From a checkpoint of a small masked spectrogram model.
Model: encoder arch vit, encoder norm rmsnorm, encoder moe top_k, encoder width 192.
Rows from block 5 of the encoder of a small masked spectrogram model, named by matrix and row number. Rows with one number within an expert belong to one neuron, the router's apart. Each number is 500 + 50 x the weight over its row's rms, rounded and kept within 0 to 999. All counts start at 0. Numbers have three digits each.
Before each expert's rows are labels from the 100 clips, of 14848, where the router gives the expert most weight on average: "strongest on" is what is common among them. Only what is clearly more common there than usual is listed. The data: synthesised imitations of 52 everyday sounds, one a clip. In brackets: how many of the 100.
# router: router (encoder.blocks.5.mlp.router.weight, 16x192, trained with AdamW), inputs 96-191
# up: expert up (encoder.blocks.5.mlp.up, 16x192x192), inputs 96-191
# down: expert down (encoder.blocks.5.mlp.down, 16x192x192, transposed), outputs 96-191

# expert 14
strongest on: people (100); chatter (61); laughter (39)
router.14:532454518526492519497548524564519455513447544450507552513464434518551471518487465482589538484421504548497460523487516492462510403541403562497454484483497534600455479474516429515490507476515455461545539588474468379542563417523399510511606516506528592502474480494489472502487566524654501594
up.0:459475520559464473523474525464455554531420518407426523525451507545471533484593547547509456459513539502481505494409644442565505490508563394524508508528511512533530549461616423457447493486515450506508557473476570596541430526448576624549552471457545425534477480520461495555496547504552455491
down.0:561512446516444598480493499506538495483541488549535476540460537526457529581552463499489619542443510463509404459597484482507536455484432546449443445435510498446486462545486517466456485526511437478487426525471583546442537549496529359470559539507516585504493386532575591510475440505509577450
up.1:499460595510495434453548512543366463464555445522431476508459450438437609574536477517516487541530504511586553509577575474515393536567528495370481478470483568495407504403540436526575567453433535466479546460521568536528539513514536466472536523476442541550522435522471458482520510433407487438
down.1:540564513523449498510619481534532485415500603532467443552533486549452523558563463557517532471516515468540538485466534526470422543579507614501545514426481504459369547476491479509533483433417447500507404498473551452453520503520434540570451557470508461535569527529606494529384514409498549480
up.2:568476533490545520522501533515479473460460531402572453485486457461407422548536491439504552499546458453524465512376613566463625605530496509541463493483555506532527554517489485488588447628460494510567397481535409454464486504548554476538517544482490511450553511688452438521565520425583558496
down.2:519540484427514461564496521489487522512548504527478448544421471562534660460520467546501464491466516426489472449473478589360483515571487542607555562500446498416538516587467584509526491413550524461508501480452538601538464461488459516522533422470508445533443455396479448561437546526430413470
up.3:452499477566510419416536547510519508503558437488440503434407515452519523462593436523493563522484517438503547477366543513518532487513511511611431564507518438674484579452575507515499406503453488425506598409450416507453462470506463498507493478474524469548543459449549557543578437480582520551
down.3:486504441420467410505449490466589496508470502541531480511485472533533496536520538573505455450489405445507437474555506514591504449512513457430503522477558510458517393500535452599542520395578478458520565605445522451507597499459444519481512529497543519570483569498373474469445498558409428516
up.4:479529510494520502527467513512523499459454521515563531531538576545531529457556534391436569514364470519526466532441483543466510524495537432469409566494443446507471504545544554569604489562537561518513509465376439541487499461473575574585465548476526539539475472501413515444516481492513522492
down.4:552566418453498523454601478497511522519499516416527393598521535577577513431471515486532461465463348485413450458397529422505543464464520602456480506375611499513481480448428506501472508473525520517542573539517535507490535513511424463453541484476468398504502580497483475480467495520432446490
up.5:505567446505490517435560452586548550520452489579530467492504465490443576451464503513369492543373490467540599584495510592458490448470464493447453538529454479551516450548503459418398462562535541469531491384483529515503483517571405622477508488546587507486544451551482553512468539506471441506
down.5:472438445553499503483490503572495421509484536476509474542447579539560530522426540436617437631534439482540540615496452540508431503514519527491449411459528475567487448530522550432495547495455421578474459462462502580473402488586444559578579437533464482466497534483487456504446512456508580494
up.6:531551466523499496374466537448524418461510514518550509521508549531539644535553452518467488488532549479470520444464499502466510543571580579515470421425487494456533518521466493494491452461459551434543524483443458491376509476492449560498474363489481512535428477443477603416496491481565476485
down.6:459515513461588477591537518571438379628523483547545488442478515507364407466590531502508525457532501542556450411536524456518442494475531556468512493554536400534510441519419479461415427531505548494530505444505476482521520593447392516502480503473458480532555505459525434503500520485488494498

# expert 5
strongest on: signals (63); beeping (47); animals (37)
router.5:481436544410547558529526543378535593456495566505451463522547476518515456515504504503547505613467434471457541488517475570484562508541543610477578505442484463444584504504446431469462538545464480442528498500511613623472476506514571543419540560447513518449499534440519452467488461558541502515
up.0:519465502450495475485501528450478451486661525461512468477517500398520435515518474458449535489340586484497489454500475485556426519425476535554508544513507459537494507572511538456480534480534350443468470503514477445607543404558463453491509512562583566423529563552522534403492514435458529524
down.0:527458472498547470453554500504588523546497505556465426550479557560451554526477452531383503363500482472504511474434530483573618513554472496521552529540557514568487506454547501493545605449526497519516501475526554513433521425528559527520525437520500599513547523552459555505407601578649474531
up.1:526555565424536474473454442506502466463479423574552504510489349509512419447480478513458540484504520476470572440469527574464464508519547415522496445548494518381601505528504502448519472529573472510533458518532463475500553500530538464536521508565528553518511421455464540624489536425596518444
down.1:496560530471505475508446510471518450511460490602478534524458547491607490463482445477478561531518583551487550478512566462505491466474553422542471490494489591531560481570495444532486574497516397427539479573462452398592587510512507460534576532591479455435536570512401599513483427517532549520
up.2:500473532398454468564465522495553500523419561468507459519545458506528532524452480432365548423472457520514581423472510482523501560584513522399546464557531520456423447505518497466566507479447503550473426501493472468509440488465516444529441475525478438514433528495529558529507599552433545450
down.2:475490457400464532485517523618440490467545517578485435361474554469471556430547612552551403585476525470459470509475486473482486502431440521466516550523541454470480557524525538426551516609506560510480536447515553477496497550459519499553496529467466459403589590455430478469481527492477573548
up.3:554489467530522536574547471586431447504473529546604463531440572583527555447550518559518517578515449460488432615492449555471522501459465548666490510472471538637485534531454609508492524491556577413501527457532519535542539518458536492488487541452490551391501625579457460436482510530452531512
down.3:520487473524531510523572518488461500496469498505478582536548536511564399538456618539500493469429506526499406461402488525614500431541518475511440498545506446563559474601463414461557510472544519487528615383455471452457488450593480504469600653489492422486536571446479525458511523559464512494
up.4:524509515522421472508491480415448611472447519494515541453528504536407570500531499622511553410561498521479517591498410542539508567515416453575477510510549569555563487499657559532595432572487524468479506511469529527509455562467482485510550522383543505503493452545463476433585581502520501460
down.4:498485455433550317512523544422376545451507458610378555548566542452533591538534486512538409412450428437471500538425425546479569565450508482539526543442541503496466461476537508560505486554484430543403485413464423603482550558470523573526477448526528566449512474506544512466511519459497504497
up.5:555566436539520546544459512518521529500470444549419529509483491511542522488513426483413617560521337489530548540427499463483527533470477549549606563511510524522522458510520557472551469449521444431536499485532467526433517563418574559432503466563459505370548500512495554482515547544495493461
down.5:589419486550478576509463552514576501474482442494519494462477595405461415473469514553578420473471538450555460485486500488492548446399472444502532493523518445505437414575560485386504492486441544553517496522503478500484502511462524418520474586510557594473471535565474547541500470467519525547
up.6:588439537462414446563556576501489496465475450530493538500374522508562627534521429521554466524445524572531421510558444539484498543492483527500497511515488515543475443504427498467483447492437501494522470539464496512488502463527457477490410493553495532482504511513507427492469511562554494483
down.6:510491606521525405453613465463474549490556438511433449459499492488453511626419453564481573516491551550554541555488433472486531464574521487458537558458526457494509469510515472469492575442455522399438470528590483594554638553452525512517486438527449430504500485533540492447453453510532469512

# expert 11
strongest on: laser zap (94); machines and effects (94)
router.11:478454488408449530420433423495459529477475541492524477413575439528465459514428552560381450511449520555472450514483461502625502605443458530517509550464518481468605457450568565508517538563521573405442513647429521386570475510461539552536461496519534462470501424495427447576521462489472495501
up.0:485441520437409440507598458515476578488387470402477486453472489555546493497506573519460509483580389524591454600467533492496452451518483476560487499507531454510506468508453560507613460507449505567497449513460477583587615538521500537509473463436388520505580529582488487474585419561519520344
down.0:572534539534507519448471502549522413491571499525591529557469617454451562505496568434475531459609490552504538572530593569549539551435554436532477558472536447598489551376464452523450542532439508481508540402512527459494493519487455513576536475571418472497478561417537610447461519457574495482
up.1:518489429448524372480446492488510398538439499530525572418506536425509544386537531507551404485542525551452502525580437492446537440392434588425552544570426531466445484499493536437431468518512482503460504456517423548607547531438606530412471526508458488499540464568459561549511466543563514495
down.1:434539553536468536481534458432474494564491498494504517591545487544514405465503506538475622488509498449397587441459522575475449569591573547472514438418467489542524612482459521603560589439477562430547508517455494472439509543450437430490470505494492514552433479466594517540551485590516493569
up.2:421585499455486447570515490554554480596447533486450463558480465571573470533568479365537553541566501561538483514491520481493412542564548536434489531484499479479584449440559520525583554543461488546510444481573494476492585479590397562521359570536515507395526539473562539408517514557500536524
down.2:513511483503530459503557509518438468518479519579472480531464573505464454559483456515503578537519463448417517531589476508486559428550438545593494606602514442504436478542537439535483574460568507470476592549485516379498402454488443471392523446478578425573527479509605542484508508483492497538
up.3:467421523493557512517612567508456497493436517548570505471552459556535523510517490597438491509479389410333506501518514458518558429482495575433455525542593506513477575630478545417469500536508469472509432507443500503478475503560415498479505520471510366484522450453574517397562528406418539488
down.3:526449562470501489545402415513583496525516506561521449545483611469467483512436474488534541445449457477546490397476497442508459407475471504536507525457461513426458545428442504480443411520432537542500572532497506496495466445513467500563597566390448454498506552457438538437527549571591523547
up.4:523556467550412494518568493467504474509491444529537505514521480601523450517536436495577423439459506532449516531516497544508549512555413531542381528467497578546492508524569417415462535494430461539517532456542463473500443471504407522490460533559513611582457487416475471516530569504516548532
down.4:507400521468477537440581511511524577462549503514464485564439429550454510485514596500546508511429622595528548455497504570530552559460596523541610419459464463441480443541512514492491521412484556547540486412535481432483502484550496487515405543500486480520459463567444493589496433426448525531
up.5:515542533577405524519489477453481528478512556548492511541493395454464561494485464494552368443588484465456532505505492492533454554540554508598455456584497576352472520437518479499503390555531477526501568580436442532394520490588520487459514509493591562655520496546446493461493505509475468534
down.5:501389566563509584453482504513561500477500552476517542556532508538461515516452525562480502441500417569576564505484546534537553499501392488516463448488532524459548443466510480527415477469541432538545497445521441651453457495513567540467513566465616463337545483487469524574533482435490509432
up.6:566465590402520477479385482552556497467497427540531507491440497601535512434587472539478570521524561421469508508508585523517457520489509541424524478520465518413567514649436536541563513526564482472552452469481432510526456534563522553476533558535521529445497512466543480474479535481443571496
down.6:476531424517480467574521519482537553520518444493457411482555530479494425572445418467507482545455466433537443444466507509474527522581431484468452563458507523469519522477578451499444441404455472444498472601474492377560519426503395403512468481486542525520464436476550528512459473441480483481

# expert 3
strongest on: people (52); applause (45); typing (34)
router.3:494553511522581507477527550432401465481453555519472496484576482484543482556512540514558389563453527502542455490447456536478505478509498528474478486477484568470539547461447550447491492513577500412426506459501522480518527566430522486609442517488468450460501542484466467478525432518467487489
up.0:542609524504531553445496467508498540538567408432568521532575417604473501419480502530510442507545486470492493541547498521521524449520392570507597490469545502540505502528638496517490477565543476525500359472411522527494548507542480503559447497442496571481478509479527379495460436472441428361
down.0:466525515394448518512524464501536517473479536491446568514604577419471536464515577431569445534428473516497555498470446479606497496574467500559565365540493612547492459453509484460536488559474588545470479480463503607514442612410595541583467407516511510487513488526501517441532560541596509558
up.1:516422534417458439602464493488471525495484534513497438576457447492527572543550483505565494519497419442614563450470459544553513593504436511498503528569477570467535499439570500534526448591448467475463500477661479475533420557438556615460515568524570506584494511476528533417529447558496438468
down.1:503473559464480422556461486507468510514455523458467595496430573509472499550574461493584544581484458384526494484573483502361513486491575522566458515442491495402564469500468509504561520457507557498522538480360489546514535499519551535442526471594476445491533514569492472568550399490538540501
up.2:495476550471516534508544559530581607479542520447513530429389489509533543564589452502498459511495464525466474502558522571519547569609549570524423676481506467449538492524514509423522474515474479493451457484413453552468504483528495526497385526517532500453437575546518564544448525504592419513
down.2:444602588608413527510391497563537481495439414449470492569567550479390555547436522510461540551484553425419484538499463509475452535435463535533486476544446504485515495504502435572531537465557491448495525468522553458484491557506346472523615449480492510502478417489464431588464526512468432423
up.3:583543549563574501580591531539446480517520496543513507582533549524474518486528513535571512486557447535400496501512449507477481504512406570510613472463470511421523444487563570508493497498553504490556458527516526471508469451518528449463510471508432539510592643591492474371539498398538444392
down.3:463464562519505494511513533525481509429530477578400511557416495475493585538532531441557366490506511514492485539456527447531466469464530534529504422473512602571468459523449578542623537479515503429539515389487439524494495576517564425524445584415450434443473529475482508510479597535472513427
up.4:484558462468477474495413505541531479531506475486520446449515456574515561487457457485466585500501523526490442524541460447526434461482494444548523506507554540420490656491545586451570409518456480437456494555571486464512535399525552428448448396524493473496511479571575470524455506529474466496
down.4:478481570485542513551415440491513483466602507607435509495500461451488452565497511528521572503461555500499485455415488536515462482423413480519403487600535473438535479496541525461576535550511466523555453524458520484604666594502566476554568532534445499384489461514447557498453562511502540477
up.5:463457560515513536487539525566461536447487487544472453527478550439516467529570443471471559580531472476536417486365547560468522515523561496458510529479480548537370524460511496459466447494515470391512437429520475545459490507507557472396509423396525551444502530499491417477485570517611485541
down.5:529528492390461535402489499533451474465413434529505467454540588495515534504500443485443543491563537577507490565438513544482583527471482454443493492402464505543409573600484484522458515444541512509438478530540518521505538496536535591408518434489480448499490506490524519655517572475557448624
up.6:538480472524415441408512401565540467536458443446495520515506596497429539435534515495647464473553475483479439477545485499512398510512426514573579514544485486503411480469568509533455467536547561492570536507463554505455542489509588510442479553462489456480482537499504448494582581545498471538
down.6:419531485488470498437488513544454512512517567576543467479434414455497405487488390496512463550480543512529476535459510439564503539459546465421531508457464438553487512456587430425397501575476469537494502542589521523467384387491541435464413487481497514546571542485588549533452432558487579514